{
  "dataset": "rendered solids tumbling over patterned floors",
  "mask_ratio": 0.75,
  "encoder_qk_norm": false,
  "encoder_parallel_block": false,
  "lr_schedule": "cosine",
  "weight_decay": 0.4
}
Rows from block 9 of the encoder of a small masked image model, named by matrix and row number. Rows with one number belong to one neuron. Each number is 50 + 10 x the weight over its row's rms, rounded and kept within 0 to 99. All counts start at 0.
After each neuron's rows are labels from the 100 images, of 14848, where the neuron reaches its largest size: "peak on" is the class under the peak. Only what is clearly more common there than usual is listed. The data: rendered solids tumbling over patterned floors.
# gate: MLP gate (encoder.blocks.9.mlp.gate.weight, 768x192), inputs 96-191
# fc1: MLP up (encoder.blocks.9.mlp.fc1.weight, 768x192), inputs 96-191
# fc2: MLP down (encoder.blocks.9.mlp.fc2.weight, 192x768, transposed), outputs 96-191

gate.362:48 70 42 50 40 53 50 47 53 44 52 61 71 53 65 53 27 57 40 62 43 54 47 53 45 37 50 47 41 65 52 50 42 53 38 52 52 56 60 49 40 66 53 52 43 32 57 51 25 59 43 70 34 63 56 58 55 41 71 50 63 41 60 59 46 56 33 45 43 61 32 72 62 50 55 65 52 61 58 65 54 47 43 35 55 41 61 52 59 40 41 60 55 37 63 32
fc1.362:56 25 60 43 43 52 41 50 44 53 54 55 31 55 29 50 70 53 53 48 51 55 42 46 64 52 53 43 52 38 47 56 59 34 60 45 58 41 40 51 61 44 45 38 60 72 41 43 64 57 52 43 69 31 44 56 42 62 28 64 38 53 55 41 58 43 67 34 50 42 59 34 48 40 44 36 41 44 52 49 53 48 47 44 43 52 44 56 61 60 61 53 39 48 38 70
fc2.362:55 47 53 49 71 42 33 67 29 61 38 71 66 39 55 55 63 61 45 39 51 47 50 59 41 55 47 33 55 50 43 59 77 39 45 59 55 46 51 60 52 43 47 51 58 73 38 60 55 61 65 28 49 39 31 49 50 57 33 57 36 43 47 61 56 45 51 37 67 53 59 56 58 38 65 38 28 52 63 35 39 57 60 40 41 58 48 49 52 50 51 43 51 46 47 68
peak on: chain link

gate.45:55 63 58 48 37 39 63 60 56 51 58 52 45 50 52 38 31 34 54 63 41 66 40 63 49 71 62 62 32 42 50 50 49 42 45 48 48 61 66 43 48 43 56 62 44 45 54 53 57 41 58 54 33 50 59 82 50 45 61 51 51 59 64 48 50 42 62 45 57 45 44 57 41 44 48 65 59 46 42 48 59 71 36 41 67 38 79 64 50 50 62 67 51 34 37 46
fc1.45:65 61 59 38 48 58 55 55 50 46 51 55 63 62 53 48 51 34 58 59 56 60 49 49 47 46 61 41 46 41 61 65 50 55 47 49 55 57 55 55 57 54 38 36 55 26 23 52 46 32 56 50 49 38 43 58 47 29 45 36 64 70 65 54 58 44 59 46 47 42 43 65 43 41 29 61 50 41 21 50 39 55 50 53 59 54 65 56 57 38 39 50 46 30 35 38
fc2.45:40 49 38 52 59 68 45 46 38 48 73 58 41 49 64 31 38 25 66 39 47 54 52 43 62 53 50 35 45 45 36 43 51 36 38 61 54 46 46 43 36 64 34 38 46 51 39 60 53 28 45 59 55 48 56 56 52 49 51 40 47 50 55 62 76 54 61 51 55 42 55 48 53 41 38 60 24 40 55 59 40 46 48 55 59 42 43 51 58 33 45 51 40 46 48 47
peak on: torus

gate.443:49 57 52 42 52 36 52 47 49 40 69 41 36 49 65 54 48 45 45 50 44 37 40 54 43 35 59 58 62 33 58 41 57 60 49 54 43 54 40 55 37 59 45 47 68 50 46 67 37 37 46 51 54 50 53 60 62 66 42 66 62 27 64 39 57 58 63 44 60 58 33 51 63 46 44 40 43 47 47 41 50 59 16 48 59 50 50 48 64 37 44 35 36 43 50 43
fc1.443:69 59 52 34 39 40 45 57 43 31 53 40 45 51 47 45 60 51 38 34 64 28 40 49 41 38 34 38 52 54 53 41 46 46 50 34 64 64 59 44 44 43 49 41 40 67 42 40 37 52 46 64 50 32 60 54 55 38 61 49 38 59 50 40 58 63 51 60 49 39 50 57 56 44 48 49 49 53 61 79 54 49 46 36 50 42 44 49 38 42 61 38 40 61 47 46
fc2.443:45 35 44 63 34 52 54 53 55 54 34 39 58 39 42 39 46 56 43 45 53 55 56 51 51 65 35 41 26 63 32 54 59 35 58 41 50 56 68 43 54 49 58 51 44 53 45 51 54 72 60 42 53 53 60 43 48 29 50 46 54 60 43 41 42 36 46 53 38 40 59 53 47 53 48 48 52 47 63 80 61 58 71 30 41 54 56 49 40 61 68 50 83 61 65 62
peak on: spring

gate.213:48 57 55 52 63 40 64 48 43 57 61 62 43 54 46 36 46 58 70 47 49 47 55 65 31 65 77 33 62 43 60 51 56 38 56 69 28 54 62 36 44 53 50 48 56 39 57 55 46 37 48 32 53 58 56 60 50 37 48 54 35 54 58 45 53 64 46 41 52 47 40 32 50 62 34 55 41 50 48 42 46 51 56 49 56 53 59 35 49 42 45 50 56 52 47 45
fc1.213:48 34 48 45 39 60 33 53 48 44 38 49 67 47 54 64 61 49 43 44 48 64 39 38 62 42 30 69 45 52 45 50 47 64 43 32 68 36 48 75 66 51 54 46 54 68 39 44 59 61 51 60 51 55 47 32 62 53 53 56 58 33 45 51 41 41 53 66 54 58 60 59 47 44 57 40 57 51 51 51 57 46 44 50 45 41 41 64 49 46 51 58 41 51 55 51
fc2.213:54 50 50 45 64 57 44 37 51 52 50 48 38 71 54 59 47 67 55 55 35 50 57 39 56 33 41 71 43 62 53 53 64 57 43 37 51 60 59 54 55 57 51 49 60 64 49 38 54 45 45 39 77 63 44 62 53 41 52 52 47 43 65 45 41 52 66 44 56 57 41 51 36 57 48 49 51 59 48 41 52 55 40 44 60 42 37 58 53 59 58 56 70 58 43 44
peak on: torus

gate.699:46 79 56 50 45 63 44 58 59 46 28 51 63 39 52 50 57 47 43 49 56 72 44 51 41 65 51 46 64 50 51 69 60 48 56 63 50 52 64 44 51 52 51 46 49 59 48 55 54 49 47 60 39 25 54 34 48 65 32 36 43 68 60 58 51 71 47 48 57 50 52 47 51 48 45 49 43 28 61 65 49 56 36 34 32 52 56 65 69 37 54 49 44 41 48 30
fc1.699:51 73 63 49 60 71 35 54 44 39 33 61 54 60 48 52 52 59 46 65 51 65 36 56 46 47 56 44 69 44 61 62 52 44 64 54 57 37 65 51 66 59 44 48 29 58 53 50 45 73 55 60 44 46 37 20 58 50 45 34 41 48 54 52 46 43 57 42 46 62 58 53 60 51 63 35 32 41 70 53 56 33 51 41 40 51 55 54 61 37 44 37 45 40 34 54
fc2.699:53 33 51 48 54 57 38 48 49 51 71 66 41 59 47 52 54 45 58 65 38 33 42 59 45 32 50 46 54 52 51 47 40 53 62 50 63 44 50 61 47 42 48 56 35 47 44 46 37 68 30 52 48 63 42 41 54 61 48 46 42 35 52 45 52 44 66 48 40 51 67 50 61 49 62 38 60 41 66 49 61 45 59 56 55 58 63 42 43 65 49 39 47 54 33 67
peak on: sphere

gate.515:43 43 45 36 64 33 49 50 48 47 54 52 30 50 43 48 39 47 43 46 60 59 56 28 68 49 51 36 70 43 49 32 31 44 62 59 35 57 43 48 52 51 51 56 73 34 49 36 57 45 40 48 67 50 60 51 39 56 53 44 46 55 51 46 52 59 48 62 46 35 60 38 59 47 53 55 37 47 59 54 47 53 49 53 41 46 56 45 39 50 55 66 60 39 57 38
fc1.515:55 54 48 50 56 34 54 69 55 33 63 41 33 34 42 64 45 40 52 62 41 61 43 44 63 34 48 28 65 40 52 36 39 45 69 64 46 55 33 49 72 52 63 50 49 42 60 40 38 35 37 45 55 48 57 49 32 66 37 52 47 56 46 52 39 58 45 55 43 37 57 45 66 50 48 50 34 56 56 54 65 38 42 43 43 55 45 41 53 62 68 54 61 41 65 44
fc2.515:53 52 56 58 37 64 54 53 51 50 55 48 81 48 59 52 64 50 46 44 36 44 34 70 27 48 48 57 33 54 51 60 57 52 36 38 58 39 55 56 52 55 49 46 43 53 56 60 34 54 71 55 41 47 38 52 50 44 51 51 55 48 58 45 50 41 54 39 57 63 44 56 39 53 52 43 62 53 41 53 47 43 56 40 60 54 39 53 62 50 45 36 34 61 42 67
peak on: cube frame

gate.392:58 52 47 47 46 53 59 47 31 56 77 36 53 47 32 67 44 53 76 66 62 48 65 47 56 55 47 59 64 37 44 57 55 60 45 52 66 43 48 54 53 61 53 47 48 49 51 48 55 50 37 67 59 36 52 51 42 48 52 44 39 65 45 53 63 40 27 58 50 31 51 71 53 60 39 42 41 50 51 55 55 50 55 67 56 51 50 48 30 65 52 36 49 52 66 56
fc1.392:52 51 45 59 45 46 46 69 73 47 13 71 51 48 60 36 62 55 39 37 45 59 45 48 56 60 47 39 26 61 65 40 40 41 55 46 46 63 50 48 46 36 46 61 52 50 40 55 41 48 62 32 42 64 41 36 58 52 45 53 59 37 56 42 40 64 64 41 51 67 48 42 43 49 55 56 58 50 58 43 44 54 37 27 45 54 52 46 64 34 68 57 57 47 43 51
fc2.392:53 34 45 55 56 45 51 55 43 74 48 53 45 39 36 50 50 60 68 63 68 40 46 51 59 53 58 55 50 41 45 56 57 48 60 58 61 45 40 58 57 60 53 53 35 46 55 51 56 45 49 66 46 19 49 35 47 47 57 50 49 63 40 41 52 41 48 37 58 45 64 49 37 52 58 54 41 66 41 54 45 42 49 52 59 46 56 44 29 52 58 32 39 50 65 56
peak on: sphere

gate.726:40 70 57 54 58 41 72 41 46 53 41 75 42 58 49 41 35 46 56 49 45 29 47 46 38 50 52 64 56 63 58 50 48 62 33 55 46 38 55 47 51 51 44 42 67 47 30 45 55 54 34 53 42 46 43 56 46 41 51 63 62 49 52 62 42 52 64 49 33 52 48 67 45 48 44 43 53 34 43 65 52 56 45 65 73 50 44 80 57 57 51 63 56 49 60 49
fc1.726:57 84 43 50 51 47 64 46 52 40 43 43 51 48 48 60 47 54 42 50 44 40 40 39 37 60 58 65 56 44 56 41 43 71 47 46 65 55 58 63 46 56 52 44 74 51 55 47 64 39 35 62 48 58 52 52 40 46 71 68 25 47 56 56 47 49 57 70 40 24 45 72 46 45 50 42 49 42 35 62 61 67 53 63 70 59 36 60 57 36 64 59 47 49 45 31
fc2.726:54 48 39 50 51 55 45 60 50 29 41 45 47 40 47 37 41 38 48 51 36 50 73 59 55 59 60 43 55 42 50 47 62 43 37 59 43 68 54 51 38 49 41 65 44 53 46 60 49 29 46 58 54 28 52 50 55 62 61 49 46 32 39 58 55 45 65 55 52 49 38 68 57 45 24 48 41 45 34 57 47 66 54 48 48 42 34 47 40 56 73 54 42 60 42 54
peak on: chain link

gate.458:53 36 41 41 48 50 43 53 45 54 41 53 57 57 33 40 44 26 69 39 62 43 40 57 46 35 58 49 50 62 56 59 28 47 77 55 54 70 51 46 59 58 44 57 74 48 32 60 41 56 50 64 62 53 29 51 39 44 50 57 61 61 41 40 42 57 54 48 50 51 43 59 41 54 47 53 65 45 57 45 67 55 44 37 71 46 42 58 51 44 66 61 40 61 50 56
fc1.458:53 39 51 61 66 51 61 49 35 45 57 53 56 73 46 37 43 51 74 54 57 53 48 44 61 33 42 35 44 61 47 52 73 70 30 50 56 44 53 35 49 56 51 39 55 47 46 58 51 31 52 38 62 56 60 61 41 42 70 55 39 50 59 42 58 50 39 49 51 43 42 57 62 47 58 53 63 39 48 49 33 39 49 49 40 48 50 38 41 54 44 55 42 63 40 60
fc2.458:54 56 59 40 53 40 59 48 32 37 58 49 46 59 50 45 57 71 56 61 42 55 62 47 51 39 38 51 52 46 47 37 65 72 25 43 54 31 55 42 49 48 59 40 44 45 54 30 54 49 51 36 57 58 67 53 51 61 53 54 25 48 60 61 57 46 47 54 54 57 44 54 55 46 47 50 60 41 43 42 33 44 40 59 28 39 61 36 40 56 37 58 57 57 45 58
peak on: sphere

gate.641:50 56 57 53 49 43 44 48 60 34 44 36 64 46 55 61 33 65 53 41 45 48 60 42 60 49 55 47 53 43 52 54 53 42 57 51 58 45 40 59 40 53 49 46 40 41 48 48 29 38 60 58 49 60 53 56 83 62 50 42 46 40 52 69 63 50 56 51 51 41 56 53 56 54 37 45 22 61 26 37 42 59 50 57 36 46 55 45 56 45 58 61 60 66 49 51
fc1.641:47 41 23 46 43 53 56 46 61 47 51 52 45 39 34 43 35 46 57 45 57 51 51 53 29 48 54 57 48 68 53 54 38 50 36 54 57 56 49 50 21 54 37 58 46 46 43 57 50 48 41 62 48 25 41 44 44 39 50 49 49 48 38 55 37 39 48 57 45 56 45 51 76 53 63 44 66 50 55 43 37 64 32 60 74 49 55 41 53 49 37 48 56 37 74 52
fc2.641:60 62 56 52 49 55 48 50 58 34 41 41 56 46 31 42 29 48 51 41 45 43 53 48 35 56 61 40 43 59 56 53 42 44 34 44 54 47 49 50 55 47 39 49 40 16 64 48 33 49 57 56 44 48 62 49 81 43 48 31 38 52 49 61 56 23 38 52 46 44 50 59 67 52 57 40 43 51 38 33 29 64 43 62 51 60 48 49 46 53 48 65 67 51 61 59
peak on: spring; cube frame

gate.618:56 61 53 59 75 48 39 50 42 41 53 56 50 53 65 61 49 67 54 57 54 26 49 58 35 63 48 50 45 53 59 41 46 38 56 49 46 63 63 51 55 36 36 44 50 58 49 62 53 67 63 53 42 46 49 78 52 41 61 63 38 52 46 73 62 57 31 37 47 60 57 59 66 48 58 53 36 55 39 50 51 58 41 64 53 54 54 38 51 54 42 70 46 44 46 62
fc1.618:60 43 64 43 53 62 59 54 52 49 34 39 64 56 38 51 46 45 43 59 57 65 46 37 48 38 44 37 55 43 61 57 44 47 46 47 50 56 49 58 52 61 60 42 37 59 46 47 47 50 52 60 67 31 47 27 25 70 56 49 58 51 30 52 60 53 37 41 60 54 61 43 47 69 55 65 59 49 58 41 68 41 49 44 52 37 49 46 54 34 46 48 64 65 52 38
fc2.618:48 37 50 61 25 61 55 54 31 44 49 34 43 53 42 40 59 42 45 33 29 47 60 47 50 45 46 53 72 54 49 48 38 55 35 40 54 38 42 58 64 50 57 50 43 58 52 25 47 39 47 57 60 60 35 36 46 48 44 36 47 50 47 40 41 61 58 39 60 54 40 34 46 51 54 61 41 36 87 47 62 41 42 47 55 35 43 51 54 37 57 47 40 61 60 53
peak on: torus

gate.71:45 44 46 34 47 49 63 58 40 37 62 64 53 52 54 31 24 54 51 47 39 68 46 45 43 57 51 51 46 48 31 55 56 36 40 55 65 31 50 38 55 52 57 44 77 40 65 42 49 37 43 56 42 58 62 54 60 49 61 41 64 47 46 39 48 63 41 67 65 48 43 61 45 24 65 52 53 46 44 41 48 47 64 47 57 53 44 53 52 46 42 27 30 61 46 43
fc1.71:37 52 49 67 51 44 40 48 45 51 41 42 55 50 39 55 58 46 42 46 52 35 40 59 53 44 55 54 47 40 54 50 54 55 62 47 37 52 58 57 42 47 42 48 27 42 46 57 39 53 64 42 46 51 42 59 55 46 46 44 35 51 63 41 47 52 73 50 41 56 48 53 55 68 46 44 55 48 67 56 56 48 47 47 32 65 65 42 42 42 47 62 55 40 54 51
fc2.71:35 44 46 45 34 42 30 52 22 56 59 52 48 62 32 52 45 44 53 40 41 54 48 59 46 62 32 35 47 50 35 71 47 62 56 61 52 41 57 59 41 35 38 45 40 55 50 53 37 45 60 57 44 48 46 59 62 36 63 56 49 56 53 47 44 62 69 38 43 69 42 46 57 67 37 48 59 49 48 56 53 47 49 53 46 59 65 43 46 32 50 65 36 53 41 51
peak on: cube frame

gate.721:31 41 56 53 58 39 41 55 57 40 43 47 59 40 53 41 45 58 34 59 40 58 40 60 49 40 52 46 57 53 52 45 42 57 64 43 43 36 70 49 67 50 51 61 41 40 51 29 43 51 39 62 52 62 42 46 51 70 57 45 56 61 43 32 48 39 59 31 53 51 56 37 51 53 79 53 32 25 42 57 28 51 48 61 44 51 35 56 48 66 53 46 47 61 45 63
fc1.721:39 43 53 54 52 39 44 57 56 37 41 55 61 36 48 47 55 61 28 60 47 51 37 52 53 33 49 45 46 55 50 46 46 50 61 49 42 32 68 49 60 50 53 52 38 44 57 31 36 43 43 60 51 60 45 47 44 72 56 43 62 62 38 36 55 41 58 25 53 54 54 44 55 54 75 48 30 29 38 52 32 40 48 64 49 53 33 58 48 68 52 46 49 60 37 68
fc2.721:75 59 56 42 46 59 48 40 49 40 55 62 32 42 50 40 60 49 58 38 49 33 44 63 46 56 46 55 46 55 48 52 56 40 50 55 59 67 49 53 45 49 44 36 54 55 65 69 45 56 59 39 54 52 54 50 53 47 45 44 56 32 56 69 48 51 49 44 52 38 29 62 45 58 40 54 72 66 41 56 64 48 58 45 52 35 58 38 53 50 53 46 47 44 43 39
peak on: cube frame

gate.38:63 32 55 45 41 44 51 48 47 34 62 43 67 45 54 62 40 52 63 60 64 53 54 42 58 38 55 43 61 56 51 49 42 57 48 48 48 57 35 29 47 53 48 72 59 52 56 57 36 44 51 58 32 72 51 44 47 64 56 51 49 47 43 50 60 44 55 54 57 50 41 53 47 61 63 37 69 54 38 54 54 47 69 41 57 54 47 62 50 51 58 47 45 41 56 51
fc1.38:57 44 40 44 35 63 56 46 42 41 72 39 72 46 54 66 33 41 55 69 69 48 50 39 54 38 63 54 57 51 62 59 50 53 30 34 59 61 33 36 40 48 46 61 52 44 55 49 49 45 48 55 43 71 45 42 49 64 40 58 45 42 37 53 68 44 64 48 57 44 47 35 37 59 63 48 56 53 43 55 49 49 49 54 48 62 46 56 41 41 61 47 46 50 63 55
fc2.38:33 60 69 43 71 43 46 63 50 64 49 52 29 53 48 39 52 55 29 39 36 42 45 57 48 50 34 41 50 49 50 44 47 46 59 52 36 48 57 50 57 52 55 42 55 58 40 48 31 62 56 41 65 46 55 50 53 34 67 59 61 60 47 36 41 57 38 65 40 64 52 69 56 44 49 53 57 54 59 55 50 55 44 38 52 54 44 31 54 54 43 50 59 56 36 70
peak on: cube frame

gate.615:47 61 27 60 37 48 52 59 55 50 49 54 52 55 65 50 45 53 50 61 47 82 67 56 45 58 52 45 41 45 56 55 40 56 50 62 51 82 54 46 39 47 52 68 30 33 56 69 53 45 46 59 55 59 58 47 41 61 57 61 45 49 42 55 58 53 40 32 65 47 40 60 59 55 39 57 66 48 38 48 45 46 60 52 57 33 65 38 43 56 47 66 48 42 40 48
fc1.615:58 48 58 48 64 56 43 65 50 58 45 68 50 48 38 54 47 41 45 51 51 27 53 46 45 54 50 48 62 37 52 46 64 56 53 49 61 30 45 53 67 51 61 32 62 48 42 41 56 53 68 46 63 61 49 51 62 42 40 60 61 48 57 56 58 46 60 55 44 55 49 37 49 48 35 51 46 43 49 46 56 60 31 50 43 70 41 42 58 39 61 36 50 50 73 50
fc2.615:69 53 50 55 61 55 43 70 62 62 39 61 62 42 46 45 50 42 50 43 59 64 67 47 47 77 57 65 56 34 66 58 58 56 45 55 55 67 49 58 46 28 63 64 52 56 49 54 45 44 53 53 39 68 42 48 56 60 38 52 46 52 56 71 65 51 46 35 48 51 53 60 56 55 34 54 71 52 49 37 44 51 38 48 60 45 49 37 54 50 53 36 56 39 49 40
peak on: torus

gate.480:68 43 30 48 44 52 51 57 57 39 60 55 50 49 47 46 29 50 42 45 69 50 54 35 51 41 51 43 32 41 44 49 50 65 49 65 55 45 49 49 28 53 56 46 48 42 65 59 58 61 49 40 63 45 40 55 57 57 41 30 34 44 46 50 65 43 43 59 68 41 61 44 65 48 41 50 56 43 55 58 70 49 38 48 46 49 45 52 40 67 46 32 48 63 41 50
fc1.480:39 53 66 55 55 55 52 32 36 68 50 39 51 44 52 34 79 59 49 57 35 60 44 58 51 60 43 54 70 66 54 46 51 44 47 34 53 53 52 34 53 41 45 60 50 58 42 44 52 31 45 50 38 58 69 45 40 40 60 74 63 53 59 51 42 64 51 46 46 61 37 66 42 55 64 58 37 49 44 57 39 56 55 45 52 50 56 50 66 31 53 60 51 37 65 58
fc2.480:62 40 37 52 41 34 60 42 63 50 53 51 50 44 55 44 29 57 63 56 68 51 50 39 55 49 45 48 49 44 38 50 49 58 44 63 53 55 50 62 27 50 46 58 50 44 63 49 57 64 65 43 47 35 40 59 63 53 42 33 43 47 37 59 62 44 50 59 70 46 61 43 67 59 49 43 56 49 42 56 64 57 36 39 56 48 49 64 45 68 44 39 71 58 43 46
peak on: bumpy ball